python train.py --spec_augment=true --tokenizer="char" --vocab_size=21 --activation="quick_gelu" --mlp_ratio=4 --bias="none" --dropout=0.1 --inner_norm=false --beta2=0.99 --beta1=0.95 --precondition_frequency=10 --adamw_lr_other_params=0.0024 --steps=11500 --epochs=75.4
Rows from block 3, named by matrix and row number. Rows with one number belong to one attention dimension. Each number is 128 + 24 x the weight over its row's rms, rounded and kept within 0 to 255. All counts start at 0. Numbers have three digits each. After the name is the row's rms in percent of the matrix's.
# v: attention query, key and value (stacked) (model.blocks.3.attn.qkv.weight, 576x192, the v third), inputs 78-116
# proj: attention output (model.blocks.3.attn.proj.weight, 192x192, transposed), outputs 78-116
v.13 101:127128125104127152147092121104176124135169124062139148128125208127194122148125116087098132135131151133128143096077127
v.14 099:138158107160150107115116126104133128115117142106097116148156088123132121154143162152151139122129128138104134164107175
v.15 102:117125162101115109142152127141104092096128082078119151174129120136120126179099148137071184135133150139169103083156060
v.16 118:118144131127174126110121144128118093122134122137106117142156102125135124127124079130101135128128089109112139086111141
v.17 107:118145144088110162147137111184122181147128117120158111099084153092128154093165148077140114138132136108147136136144102
v.18 089:103158139113115148127095121145083098125102133166141138138128139143148136115133123130081108142098114136101131142111148
v.19 108:108072132144110143104141177149113101150126138134155143083163140118125150116119092150163134127093113125141127123157077
v.20 100:107141138134133089141130126127128087123128160163130122145129121150142145119138113129158133169193125182138141113140096
v.21 112:138131069147137112096122108117117118135125164135125153168133081119102106113116131144123124120170115125156098103123096
v.22 116:130119118118133145158140100147103075135142118126104158121121136176114119162125153084160124126080129145103112166140143
v.23 099:122170131134171134120127167115166094132134138081090107127116095115084120155149158137130105124129147149145108152118123
v.24 105:147133102091140122162132169164122131137130125174155129151108147099128138095129131140149125106109167195114166130126129
v.25 111:161130154081116096106155091112128146084118122154135124130121117132147111134096107101141113170085069133129172143138127
v.26 097:106150107088149129119133140150085111133121140079174145132108121150152104111131144158084146151153189097143124149093163
v.27 099:086085110120157098134118166118110100135120136178133134128119178101123146120113124150131122113110147150098144145110215
v.28 093:123116139113129142094152124143143146125129116100138167179125117130135133135095085131106105111146125107135145126109100
v.29 092:119129138101101146090136096123106119105111077109109112154081129151096101159125199122132123097113102104118151103172098
v.30 113:177123108095164159135131126169091131134130130106111142127107108114133116127143128126106116116102144137128146124162155
v.31 124:104129134116146154152123112116192128133130134090136104148082127116151093139145143151146115120130063111143094115140133
v.32 091:117117091123122129087113096136130098120133096110167173124132091115150084128140133107112134127113122123142119098130117
v.33 101:114134129157132117113105068113128088125111098119150112143149112139138171158162161118092144136142118118123127093165157
v.34 099:127120087111148143144102100142127158117104116169107143125122124147132145123137123129108128121153106105148123087118122
v.35 116:129097111120109159133136099142122143091135158131132118139089127129131124168096141132141134124123101145150096149131092
v.36 093:128124165160110136130156139102109078127145140173127155099111143122172126115117147128132133147144116147106126163144176
v.37 114:115122103118146107170126153105082174129119142137124132155164134111152172097131118143110159139129140137064138161126130
v.38 099:139117143101151151124124131121104125101124031073133145141138179136151119152132115134107142160160214111100145109132127
v.39 081:163119128116118128126107141120098133149154114151131157116122092134093142136139106122131125181119148128130106191135134
v.40 098:168138137108195124115085119123122093086116160091132122143126129115119161159118152106091102123143101134136145126144079
v.41 082:139120115077136116124132127133141112100118144095110127126170134101130132108168144124098146136174115068123103148106126
v.42 092:108129150105156163124101142149124147083141142110133110123134075127087088141123109158129126154142063109121116082129111
v.43 095:093123156112126130116120111123140147144117121102157143138132156124166091174150151128121142179127205135136125127137148
v.44 105:143145127124115109116141139164060113095140103133097138143137118141132148169134119128198152125128089163133116096124120
v.45 104:130144117152108146128180140147160140064129114139110121136079124121120127118110117108171132099112134108174128111135109
v.46 093:111120138175128098102126159124160108157113084076122131081103166140138082142148172162153105117142164123123077134129099
v.47 097:162168118109095113105144126196120153091130157188128119172126161151116153149108110114129119124133101111099056103140134
v.48 089:144166116142160146148128125108139105114143143145104140170146153163140143107141105082111152127135142136149106114127124
v.49 101:106092127118148142154138125128150129094121107075129105169136119094145111191140135125113087168108099129115132158188100
v.50 109:139088144132135136135177140142104132160148119090100120128119137072144151155125134134142115124173152148112156123123101
v.51 108:114096116143132128146117142090131148112126134201165124092120124067133153095120164134128124153123141117126088112118127
v.52 108:129130140125135151101128123115130097119096129093106093119132119136131115160063147149135138124127113173119137131121147
v.53 100:126121130134136099113146129138120125128136140214099091133134107106054085066109103138116107122127065148076145126131130
v.54 105:136122115145119164118128122135123137114150117125128156107160140104133159114089163098132153152113150089116113099185146
v.55 101:163151128152107155137150118120098132084121131163084121159139108174102131103145127133185127111129128133119124072155139
v.56 116:109162116142139146138121099172128148145122123223125134109148121110090155107096069130076152155130118133094128175081095
v.57 114:127160118107164164155149158147132146141139079176122145146066070135101117137094120121100146120128138151136123154140137
v.58 100:131124119098124098147164124174100080131142107140169124129121127121122054093121130128142150141165136109115097119114098
v.59 102:157096179118162119142104135122126124107105103162129163124138143144072137118162144108129128136145148118133150203146096
v.60 097:159130102136138112118116125160110137154093122108081118166162105098136117077150117152162128154139164145123157095130159
v.61 109:157146152127146076134079154120113122128140125115122125137130076108082110146142145114172095091113122129135118128146156
v.62 107:125148129088148082137091107171126186155121125099110125128116138170122134120139128124119104115120153137100118180105137
v.63 103:140124142121149105148148146141108142133133147117139125110090140166165116140148130145160132157161128106130148136125121
v.64 101:119146120103082138113165117150123153120146161145168122134130105085094123104144134126138132139098153187147139152160033
v.65 090:115140128099115135164169122129124166186143082091118102150155152140149106137175115128174174152136155132160135133123108
v.66 115:101126138120131105169119100081180153142128127141127114129166128088125153112118163110119090136134138131131132137131108
v.67 094:168132173129134140138102149184148100126118101128110138181113142124145115158142131109149144144127161097102116105100136
v.68 101:131117153124130117127111107126108076122148144092094132134106097161156105111125108180127134128162114108169151100143123
v.69 100:139128104160074131142124102140121091127097173091123139129153123098103140168120159141117129112136130110137107069153123
v.70 092:143123151086115110104186131096082165124171155102137133151164104157156136106139136127115134108109121154128126160122101
v.71 104:139129121131075116120134063121120124143115103141170167100156127152116125144113135129136155144133134123150120135176112
v.72 107:130130126148147084157087118120128162127123117074145150141191126138095158142145088123058141126144145126108137140122138
v.73 102:152115110155127112115143120134146123123114128214111151139133127122130172117122189115107136135142121121109123119144164
v.74 128:139128120128105144125147147135114100128125126126162112103099139138137112087126115146124196107138141157136082119150125
v.75 097:125155097126110148139113157121106162093128122152136156183117129138100063093098117136125138171161062147150183134126135
v.76 113:138120151115141116144103122139159105121106144119140116128126148100174144129129114126133127123104182111132146145116146
v.77 085:104133163139148118149165164110146129115147186130120129115097092148109114152135094127120124128129151091149122165073127
v.78 091:068106125114122147166133107172124120106120113078105119121146109119120129157095076166089130146096140107176115152094122
v.79 108:111111125170108141127121173134090148107132100148126113137164121107112158158118137122109058127129113158147137135140120
v.80 103:102169156100138136131115150120146139113134125075147122118147131135156141158127145145075109116153153134156127146131160
v.81 097:130161155116134144147155098128139143123155103142104135128134143109139119127145077133184150115121148110147094126145129
v.82 104:102154092111096164087164166112124191147115120217111143106098131141108126131139143099151110114147101167108069161118131
v.83 107:172129121086049145163105151148089116096157151153128109122135127105118148138077095141162204134119135144170124116147158
v.84 102:134138132165102100142134136131149129115103100149139126128143113139114127103139151160107107148156160136079151167124176
v.85 103:148137144147148064087129126126128131142117157175159128177144130129162127118160122133130144107104105152105130123164132
v.86 106:145128128141079148066125127173143117138134130129170107106099174129125121108143156069163114143145126131133091131127116
v.87 097:135121148100164131095157143123140150107107189109112129123132110143124078146127125086101072151115159145103088128135125
v.88 095:124124114099117129148138112112172106139136109106120156123131118125084133152084098119129152119123146175086113125160118
v.89 095:118100132109141127091135122096146097125112182178093123142136127135088132107134123117105180090101127129137128120138120
v.90 090:115148129086111151164119134144074132105169134116112145127139102127132058125144111140131164124111166137155109122088150
v.91 108:126128099149125128178131112111152099092149170167088116137150161123116139120137128127147117106128130125115130122130108
v.92 110:134136125111146128094127137118134068147122184076137122133119121122105091103136142125117053125106140143164179110132116
v.93 100:134134142151139087111138079116065110149123132157130118163127102156131133105128106130138152162143113112190136106149110
v.94 100:125112153073133119163142159125124097143118124157144133115124149163106097124122147121097131123127134092127102120101159
v.95 096:129107123123175130127103158121123133133119162147095124181148125114130143132161044120139131140139113095115126087103190
v.96 096:094154077104085126122147103162117106099134100130130082160137134123116159101133123085132111101110124129165148120095118
v.97 098:120097158123118146143140132142112108170127110085106146140129131114131112131098124140123110108092112141131153112093092
v.98 093:137145128173115135134106114156064112127101129142111166141128136126114199142111131148155147106140131097077136123166131
v.99 099:169130191093157129150119139129136115135135156108128135094128117134128089131153137126139107140119159120120088122088157
v.100 086:132133096123048081119175160128161142115130134161155143129088122101114136116152086129127169111148132107172127133122121
v.101 115:129130144053127134122156122148141164128155117127130146139126119105101125144108118127069072139110109138139147127128129
v.102 094:127129130127142137111144144173070149111104152137143128101150134092114173106122116102093135149176129129138100171140172
v.103 087:126116159136157112142115141117152106129113144165137118120126157151121157124168148104149160141137115136099109151133138
v.104 104:119129171125185114157076127142162128172140141082127095134131135070159096131151102160187116125107114125165128155125161
v.105 092:129091150167122124130109160118128131125154164146131126110143128128153121116161148107139159104146072131103148152140159
v.106 107:131136097098119164194136123137121146110128113086131076096113127100145079097110142105171130103131105125109097131138121
v.107 084:131122098139099125136083096113098126134123128116146147086072179105095120103116134142160209119141180133163141122119118
v.108 100:080122130132159146119155190128166124117146130099073136145074101132166121130153141142103076081135106116122105130121149
v.109 106:127165109104104137152136086100114150135136114128113124096090133127121112099126129105188114122125127122159094147101136
v.110 098:142115142123149114112164097142128093153140135108122116115115133120128096190093133126137136094119105156165173125134141
v.111 091:103103154121170131183116149140145112144118096093088132162070125109127117132103112142105091138115141120115128132096189
v.112 090:131126128123136116144135121148122127120162148130154127131141121088154166109109128047151083126120120116142121154080067
v.113 091:110093057120094128100078141143125100138093104128128145073142145107081097141120142126106127108096097120117080093135112
v.114 094:139192125130123132147132129091201112130124113128096093126147128126104144129091119106100127146123130113114133144153154
v.115 100:128110126114129113132130159107139094145116120074127129111147122122115105142153164167072168126161165110160138136136178
v.116 092:114179101094119135115130091146086160101090115137125109116100149100096138112126147089127116123113127114168153135147084
v.117 096:123133101165125113156128208093114133112133134192142128126119161128169134141135110103168114139158104135182139148125126
v.118 084:139102167128141138135117156145113193091127140133167111125131197125109117093131122128117153114098115152137168130115138
v.119 107:173127089149185154139168152120119130130115165133128123136137094138131128151104113105097122151124142119145126128151139
v.120 102:163159133118115124122141134111164099139133135156159141135113119165179126079138138127132132087157120119163124136124127
v.121 105:136122094097105155133155121127153162116140144104076138144090132125119097156130104130084126114146147133156128105143140
v.122 104:124172101155045111117131140095092125138109104159129118129145119085124149159128140122116132090134096133145146113152122
v.123 105:128109131164151152143130131157141169146106130125173123161106142152155183108083133134132123094147101159128161128141098
v.124 100:130099129135159160104102128119154134094106172124153119135145127142116154094101112123159090174144148120124150172139178
v.125 103:151130123137115116149130121130088144098097114124156121154131149168135155130156141102100169117115145135089106176168164
v.126 097:115132140152120114168111098131181121138073142114137148127103127141169137175109102128110074147139184150116154120107168
v.127 098:132128125138100125132123127122142177120144129171133152100173135089067135124062132075147138142119091137119136083142122
v.128 084:129117103092083110168152078166139154147110186107140126135139148047094127191137125084135089096107122126118129117127145
v.129 102:139156133089174163145123122101161145093148125089136164155057143096147163143152119129119123140136164131119077135094115
v.130 106:135129144130110151125117106120120129102145140082130122124134089138107124165116079089109134117122094136101072126085137
v.131 102:154124126147109131168089110099124180128138131134110176119102165068093125119115059104164136129126180155137115131133111
v.132 105:134107146129091116106125173121148105135139119078121122111139112089144118080103120131111133095101080162151102119123125
v.133 096:116132133156093101129117129161136101119161132139114128143130160111136107110128139111127126154128110150127129128067124
v.134 097:123114132126095142119110145126178141107087162124079120122152142132128119151147089091120126129146124181118138135128126
v.135 093:152136118111110130128124109155109154108135106164130129122158137121119184165113106079142095128147085133138134124096206
v.136 096:135127135118114139149098139137111141094115103093122158150091088149141133119115087106127098146152130136136118173140137
v.137 094:134204085136169130111146110104109107088127131092109110082125130128129119134140107097138128109119141136127120150130120
v.138 092:119136153131122112117137151113098120122130139170128135102115156152151088123155118091105154117104146113140133166108158
v.139 102:154132139114108139140099084126138136137113118073129107134129127109123144096131125137159135109132141095122111120016112
v.140 088:097081133136180125118145180132132149106129125129099142125145119116129128098110113146129114124161131115141134136144131
v.141 109:142147154111064126097150139147104119122133167144162103146148128136111102111145088148087116118110071131105134134121129
v.142 108:130086101137111121131100120141114083132095076151096137110079132121139127128125121129160125111143133146116110132136138
v.143 094:109131095170073109126098128126062155130126110199174114152137106097130187147148140103156130110110121142125137115149130
v.144 094:118116152066132153117115110140122124139137086101080155125140134082136136114128112120141111133169089134101135131114145
v.145 093:125113100186111146127130125125107133163130154159138115142143124121136090120119130194138157132123092120153120137161187
v.146 091:126124144126133084121136144119120114149088136161101100122094122127102124133129125130178120138107099117116129110107155
v.147 097:096122142137192132174126151132133167127111126101154096126092083137147110131104106129081104109118128130142160147088195
v.148 083:178128124124117129134147154134103177127127129150216137133124146130090139128172110131102121114118114135119131155139107
v.149 095:178151116108100168130103127103104135109123129117111128123114148114106144150121139068168147145153133148128125146122143
v.150 091:119100120129077131115128132108151145130126135124123172091223126115125135091138110129144126089121096150140112114127110
v.151 088:201130133127131148138119127113143123149147101184076119081130102148100156107120110129129135116134130127119108130139108
v.152 092:111111114146136112143112109142117109138107107107162115094078133103131130106142184108106100144127110102147151148164132
v.153 082:089080173102095123131137159110135080084144111093142175140058141131136126142131121095144104144191116143119131153094092
v.154 091:123144102134120141089099130162123134128119103152136126158132129090140122141083141116126144120095089142112159146134102
v.155 100:127163196111172143158124070132127165124171116101141128117138109123118135217136137109114098159109136140127116113037159
v.156 107:165153119142113127126101098132136152139138091180199127075094093135135099103129129130151111134132166132163034080096142
v.157 101:137123133116119098152161128114134078127125095097145124181145085101129110118152129161200102133143115108153151137106104
v.158 111:142160124121113176118114136126136117132137124140126122132062132116139126127128199125118140136098143144114148127116161
proj.13 098:124133133142147101101124123116117135106129129155153125139123044082097132115143156181145140164133117100129135142119136
proj.14 103:122109117090106132175146111115111131153147083123138145079080153125151138127117089109126129119111135128157145136137145
proj.15 099:114094116175140149133137153114121154145126189117125130092111101121136129069108123153149097108114094129071122164110197
proj.16 113:096113145130108144130134138127127168124093159123128124138104143126148154147149172142174148116134148146128108151157120
proj.17 118:170122130176178138111134155117159087096132100156138129181155087138149073125136139122127131159140109137120125124122148
proj.18 089:120145074138124125131138121141172166122142133119111112126127132124088100148114113115175128122163132107140101111142126
proj.19 106:123169122090129104153115079133141130128138162120108092146079151177108127118142129116125133127137150134125134131124143
proj.20 107:144128122132136142135106159115142193122125125122121166129134151130124143129141146128108121122080132080099098131109154
proj.21 106:129128147114115122135183139160139148121144118095132155083150183151128159175125131118137097140086152136170144157166120
proj.22 113:127106115072124118113092126117133157110142145113127097125120133039104159146108135170132123141159119133104158059147145
proj.23 098:113098125157105115138150091157121157143127087154155111112100125151186138115126090127114178144109130107119129093137118
proj.24 100:100121142184125150098137113124119120124120104093147139145136112131125137163118132123120118158124093068129112155147154
proj.25 106:094151107132185146146106164104123105156128145107129119125098112096128139123142138140126130076155168130111099117103126
proj.26 092:138096128152120122136118152103179134131146099130083117137118096081110163112136119116150100123109090168114135125142086
proj.27 102:134158096189098120151099099158121162134131092137106096100119117171108145153136139126108123132125115117165123117124074
proj.28 103:126116146137113135128078159124113131123100137144131091123108140110129133117206121115142154160157112138150128119169164
proj.29 092:117111092182151122145121157158111172146107182142139157127170111125129151125102093125132109147100153140074133132116139
proj.30 106:085133158129089096135122124100149110115124117137119121157159135155113147130177129091087144127177148132102093135120112
proj.31 120:121126152131100124104119123136120137102140105167134143143171116115090114101086111118108139138123218142135161145107105
proj.32 093:121130136141099110164152139150102180131111143151099113141132173163117182132143163132126104128145093106113140145099135
proj.33 102:118125139115100117138146155125116178124123196147113130116091174124108106127105096136150117115094113150145127126112126
proj.34 097:111122147115118093141139174129162109152148144114147123153135146132104121138105120098142115159114151111147126168148112
proj.35 111:134127136153120132112119147132122079131084109124113105137143128139145140083144129125132112105136178118108133084139183
proj.36 086:117132086070150135155117109125142206155146099119170156158137134097118162125164096116115121102139137141201112068141106
proj.37 107:085179121129105129124093121114144095151122096136191156108119123123117111166134113114147118117128111121167120162129139
proj.38 105:126165116134107130088135139096119127146100196134142136122155091134150155112117169137154073107111055151139119151086133
proj.39 080:140124097143131129106131165119140135093117157104100064128128165118167121149133117123128128109143099130137132074146126
proj.40 088:101117127145109167138118160161125118124116128174110134118127123149136097067128106131142135142112102109138119094077153
proj.41 085:121112156102152153145121162143125118133154135137143125160100114153130117126089136135177118136129076150118150131128144
proj.42 097:144131111140112121131131131100133117144123132144104150149122168142147155116123127126118118109133167116126124156158125
proj.43 102:142138120179124131118139125097124105110144125119121122122144113120108154096120155130151110073126061125126141132079115
proj.44 101:129106149109110145118102135119163127113064187123139093124122131147125151098094144131106084089134147090123115150154137
proj.45 101:125111180112186154103119121108089095174122143108138146121161114178129115141166136106083105144119123113087128140124127
proj.46 099:137111105104123134147135113127128131125131186186115118160157124137135149101112102139120152154081062124116155111088130
proj.47 101:107085128124145124164105161075134122133120110109120103087125099113128128105130101140152116095132121130142144149150136
proj.48 087:123124163101111123074127173119138141135117115137166129074095076117110122119115130153126144148152121133135121132131120
proj.49 097:138137132152151121104139145144099125131083135139136123113140152167149135063122115114120146114130159131148132088089125
proj.50 109:110118112142103137148102118138111101123084179127164128126124120175123131085120120124112131145073089109109099123115141
proj.51 104:107138137130133125129132082166135132144130129091093143153122146178102112169131138115158134076125114091153148142116136
proj.52 103:102135132158106110117137112103116139100130151151150126105139110156131108071158135142131114093130145129102119107147117
proj.53 095:125130138123104202128083150134144146127120129086165141126130132157214128164167143103153125134148165112183105097153128
proj.54 101:166140124112084120115147119103115114122095148140122092142136117169107119155134142172112129090123132176120114163094113
proj.55 101:119108116105131119104115128125085143117085127133160147117128120119146139170081110134117132110098129121139117177132134
proj.56 118:141128119127116107099127160100141122133118134092148107125128124155145058148149171103203108121162129118167119030130130
proj.57 117:117109125160084105068129120116157103115090119085135070084172135103143120139135148112136113149107155119113131099121128
proj.58 109:133134140124110131121082125082150146144117135114088117159151082138144161173108159166112087150115127170115174127134145
proj.59 100:110128078140121159093136160136095123143146173119110128098111103131148102143090138141127126145119094150122137086117116
proj.60 098:121131119114127131134133126089125108116140124143150123116075175145140145166124118089088121130117066128135129141162077
proj.61 105:102120128123107175140163106119094117113105146135117129119146176130200143091146061141068192163161127125112156151126105
proj.62 101:097124122155131139111153131114129061135116130140129092128142102122133112150107127142124153125074116127144118059137120
proj.63 102:152121109147128162113089117119133107123107125125117133146173158098124159135122154126149120103114128115112074158120147
proj.64 104:096122110154142128144102139128116114113156059107103115117144107140151126176125109137146139112173082118109109091094178
proj.65 099:139141113101094159123108130113135129103142130138180157173143144070144163102132120126129127119173097097099127120102120
proj.66 103:118138107159108162112114165178084100116160073125115124149136106154133155136079105121133100121115104112110150118141132
proj.67 091:094137124100120100120135058095087168131124153129182093098072099151154125124157145104097106140145120136136167120128119
proj.68 100:126131135128111160111133128131156134129133105127179143119171153097156113146128131130117145124114134130074101139132077
proj.69 094:107101125091174106148134161093100165122103105149111161202167123143166106118133115142109124140130122142103117167127211
proj.70 082:092125113142126118131110096158179095115145113123106109120039141118100136155146132149147129103143113117089147127137148
proj.71 100:119125138106148123139128205116085117111085162103086125167168150147129118121107144131137103114111115137090105144122098
proj.72 099:106126132111139170088109136124124105148124158165076087134139125163163107109086148075095100127126128133170151118160172
proj.73 097:119098140127085164163110207135094168097097161064121084135140113111115134112113113128142128141106127179105164134081124
proj.74 113:095138145145109117129125131143163136129130159114134135174132148166153097158154127126128142162145107124114137114117104
proj.75 097:134116132129139102136142134124106111134122121126082173125164115080151163162155141145127136140134149145115088115113124
proj.76 108:113146181136141128106154069097094130167153106146141139110124115130128092126134131105085115126129124159164087136129105
proj.77 082:098126143124111131139102068113111117133149084120117113128158168099140141077106155099140141109118113130119132097165103
proj.78 090:161183142131140140146125127102156121104131138114158152178107133146158119088185156115121140127174116102089141130152150
proj.79 106:141157140115155154146148095122141164131124172129094161125158144122099150094145122142126137111108139112057126125118142
proj.80 096:118126121169156126116126123179135115123119147138082119138070113177124151145128150129123081130062121083130141098173127
proj.81 095:116103109128112157128118149140125147158104167129177123105122152151156128128134167143139132155139130144123155132126117
proj.82 098:132111113095125099159125082172142131080129141099126090147097137121135146089110102163159125120111141133123198110100122
proj.83 102:103120118112125109091137095087156138109118121111132129151115151097180106117156126130160149145156102142112090093077125
proj.84 099:147114171101115134123105187148115128138145151071119119145075147103098118131134129072136153090128158105098173133129129
proj.85 099:085129164116110127099132103132131145130122116129105128084120137178083144142142178127138135114110178117139095127107107
proj.86 095:057111117157155131170125141122106163143096149133113121108129150137115135204106104119103146116080089151128112107096096
proj.87 097:116139128150115136150115108128125144132137101109107079128111152114105194125135148094133083097139125112109153151151153
proj.88 097:144120115092137124099135148123126093154148130169149092133113120108194108119113110145149076144125074145197153108089140
proj.89 092:131116118140106118141173106137130128154115081091174128102135118136119132100156139135160145127134139166070143163149139
proj.90 091:139151121124155113105166119055152134104132133143140152149109102126151188146131146092123098134147090141106127155136157
proj.91 094:135125138141113103087167132144109152170132083145190121122136129125132135129127126116140148161145118120133108146112149
proj.92 099:138115127155141113125133139130129152127142081149143127104158127123106193176112124162125133125129086082117033152140117
proj.93 104:119090136116110129153107132116147132094104136115135100108130127148154118168130175156110084114128118134077140125163117
proj.94 091:121100130179142117069104103134113135122155178109134113097084044119152152115125142147155134120142117133152139119178148
proj.95 096:127139135096109129129153068127107120120150119135152135132125141143151110094144177136114133110130115116130114160134079
proj.96 100:151087101121136156173129144129094178114087129136119169077155138116135094157096136181130178171115100131062139119123106
proj.97 102:141148121135166131148085094113148165089112106125117131122151059139123142130104127119089116156152140113122139139145149
proj.98 079:169122143125162128145145163111164146143134152121127133105093100107156040101114132124132137128070142163166107134109167
proj.99 101:098136152137100127105147116161131134140162089131152085167102107161158136124105121110118115113131128091129141129179085
proj.100 087:146130136124155188163084125154105107131131120108121136151162202130127111127163100130129133137136105121095140195120115
proj.101 107:103154115126149152175114122122134124112120110127116113162118135116159141154143104163135109122165141062089155139125129
proj.102 093:143117122125091139131093142124144122103148140093095136123079078118105115112116143147104117097104110130134129137123114
proj.103 091:154149134130123121068127106134102128138135083151137128100131092143134122114125140154110112114140131158160140132117127
proj.104 099:123126112150117155127121133133136137144140084142116181131150128182098147113119133131105103123105141107132146102140100
proj.105 105:122118082138101142097146129126130115123114109166105145106133158112099126172128106142132113127106165135141115160107115
proj.106 105:124147130130130118073108103122150115125156125157120163164148148109132182163171076120101143163178115145162132151114136
proj.107 085:113078124110133183093144144111125108139110141158121160140134081144154121121111099110133128119123073180108092141082122
proj.108 103:129171131127163130148105091114129120138120090135181106117228130126078146123110054075157145183116153137126137093156146
proj.109 107:104097127140147108123126093131151084095143115131149144215130108100159132152145122132090079135135100120138138125132102
proj.110 094:132131118129135096130075129090142126141103134136149125109111114133161123096116130158143122154116110075113062099121112
proj.111 093:114160143137153184147128111119119145147143139129153149132142119124106133122128134096128136135119129104137153136149129
proj.112 095:130127123159128152102132083107123137082144075143142099093087131137135074150126102200101158139178096138142137106157155
proj.113 092:147142147121157132141115134125134131097080154136097120169146157158126129132109098130137159126125152145126163091102142
proj.114 090:142106092108158139115126152139106135141113148147150165115119154094127121120106133183224106124094127166138164110091098
proj.115 096:143160135142154106138112140142113083166142129123128119154108128143114134104121092092148105111096074155126106101123151
proj.116 095:119060118129144150167131107119154127132129142139128171126134141118116063140135118191142126120169084147106123134152166
proj.117 096:111112107112110194133126050139133133105110157120094141135120109151128132099128171129112128130091144173118119102145121
proj.118 086:187136114143122112144149117148128105149134130158077109146088098093149124139144135117145128127109117138110133107101110
proj.119 102:092130198128098110106132075129125146140121122142125112115121135125109124124130138147121124127166132157148108116160132
proj.120 098:063100151147133129105102122136109171134141128086107089108135132130092128182128154128153115158090122158124113105130115
proj.121 101:117166165114134099122136128129135100120129105127165139155119102082168121122134118119129131167099061109131121138129139
proj.122 107:143128097109148114137117146151150103084131161111126128141114151141139119106130082189134155144124095146116119137121128
proj.123 102:111123133113071134155132140127123144114097143118090121134114087128090093139142089132113146143069135107129099102128125
proj.124 098:101128128123138118136144057118115115144132092116113140098091115120143107154140171123134107087077136138132108096151104
proj.125 098:108137122125149166096147131103132123146113151145102144103144134091099108147137136124117107130143138137118148145093095
proj.126 089:119115136110186142118149165149118139115133097116134112125127103136108111114134131079114106143107088097162121158156128
proj.127 102:135164118102143145145136139128094087138098165148107146186128167128150139124167085186136129120156137131170111142116127
proj.128 094:136110102129183135098126175141127120135163091137138146129099136166148140087120116124134164151140169130128137124123170
proj.129 109:117083121106120112142093103167131109150143131119150121129191071124127067132121105110143132132105125109134125121198142
proj.130 112:156134107131140125133113094184140126127113112136154149135114160133113124104125159122127129139101138092152140109158141
proj.131 106:093128123101159118083170159119113077164113127105170109112148111186130129122117167125140108104145113086123154102141132
proj.132 109:125111139144152108124149083134099141136137138182122118125128149123119115166119124118122129159130166127128177130097127
proj.133 096:149117126113102143095166137096101131134113159103149091101119082141116129174134127159185122097125130127129138123183181
proj.134 100:127130133149145153123137085179090123140111123132148133120106118106124159166103127183162129100116119104131154079098124
proj.135 095:131111126113153114159103167110128120124124163118149115129104131133154101078121107160139133141113137126110157121149070
proj.136 107:166108145151147110127120122108177130127121130134135075136165156127121158128166177134123149120127122107145098090158131
proj.137 097:123106135119075139110127141164126134191124127173109139119128135157137135110096135152136129145154124137132166089126084
proj.138 096:132122095178127158112119135127112136118148111088127134129142109084094158111097135167175136124121105153113149104100129
proj.139 106:079129118132162149122158159130123097115118147132096106099143154134147112198095135136118107136145134130117126102221139
proj.140 092:189097129138053124132104091129126104142125118149157097133140118116146122121114136130144123153080125128122127082128137
proj.141 105:129138110139173140118166104077143132095114070147085132103091121109124156140141115091158132142112154124159147128115132
proj.142 109:121136123105173086130158119133168137132112187154184087118163094115142123104133116137134140147114133127159147106127103
proj.143 106:153129146128172156122202126127125117150161153122112128122112112129115079103142123110094135168147104123116136150132140
proj.144 102:127131133182124112128140118139180138139138169130147074154119119164131136169128176097121169116074158114157133128138116
proj.145 097:110129127139144104096094146136141128099144125117129127131124138129117142102131102070126085144127135121135129120087116
proj.146 096:124105131116155191138099112114082128118168137094129155137158170132156083136120120126088128129177174127137123122132110
proj.147 107:182101125094113079134092111133125112106131144146117171133145160118147146107141130133155128169144123164115061105164098
proj.148 083:130144129119169150111131125107167118120126089121094121151123112111183139112141146088136146145143129134124119117092172
proj.149 099:098112163124145144143119126142134143127118144101165136141148106175117129149117146144132112112107140075119132094170124
proj.150 096:138118112111144135115131119136088116168123132162143109151062120124155093130121126128138114145142158139145130117085181
proj.151 090:105116117132126097120127147122125148130132189114191124134119125117113122126146162126171151124148101127111161099095134
proj.152 093:144137133070111131120118138134101125122136135147087119144193143146155106124133111141164129136126142171121083100104126
proj.153 082:149172073135159136130145112137176162180121128138120120057165114107111121137120125110104128124090129104152133126173169
proj.154 092:136130140156115111133199124129150118168121151124155128123128105115115132119168089115133114152135189124165089117125148
proj.155 101:124128073128124136122127176126130120117088142128089123126133131152125143074129104143101194088141113145082136140196099
proj.156 113:097099125097132136121147154133120105121130177095055113160156128107155130138117124120142163108119082113108218164179149
proj.157 104:143125122169141129119113113125127183134140159168117102134114185114123119125135130054065106146107139138131073114163158
proj.158 110:106149109119146105173140112148118140101136139128118126160200126154172148190125054147141111169102134118120130145129063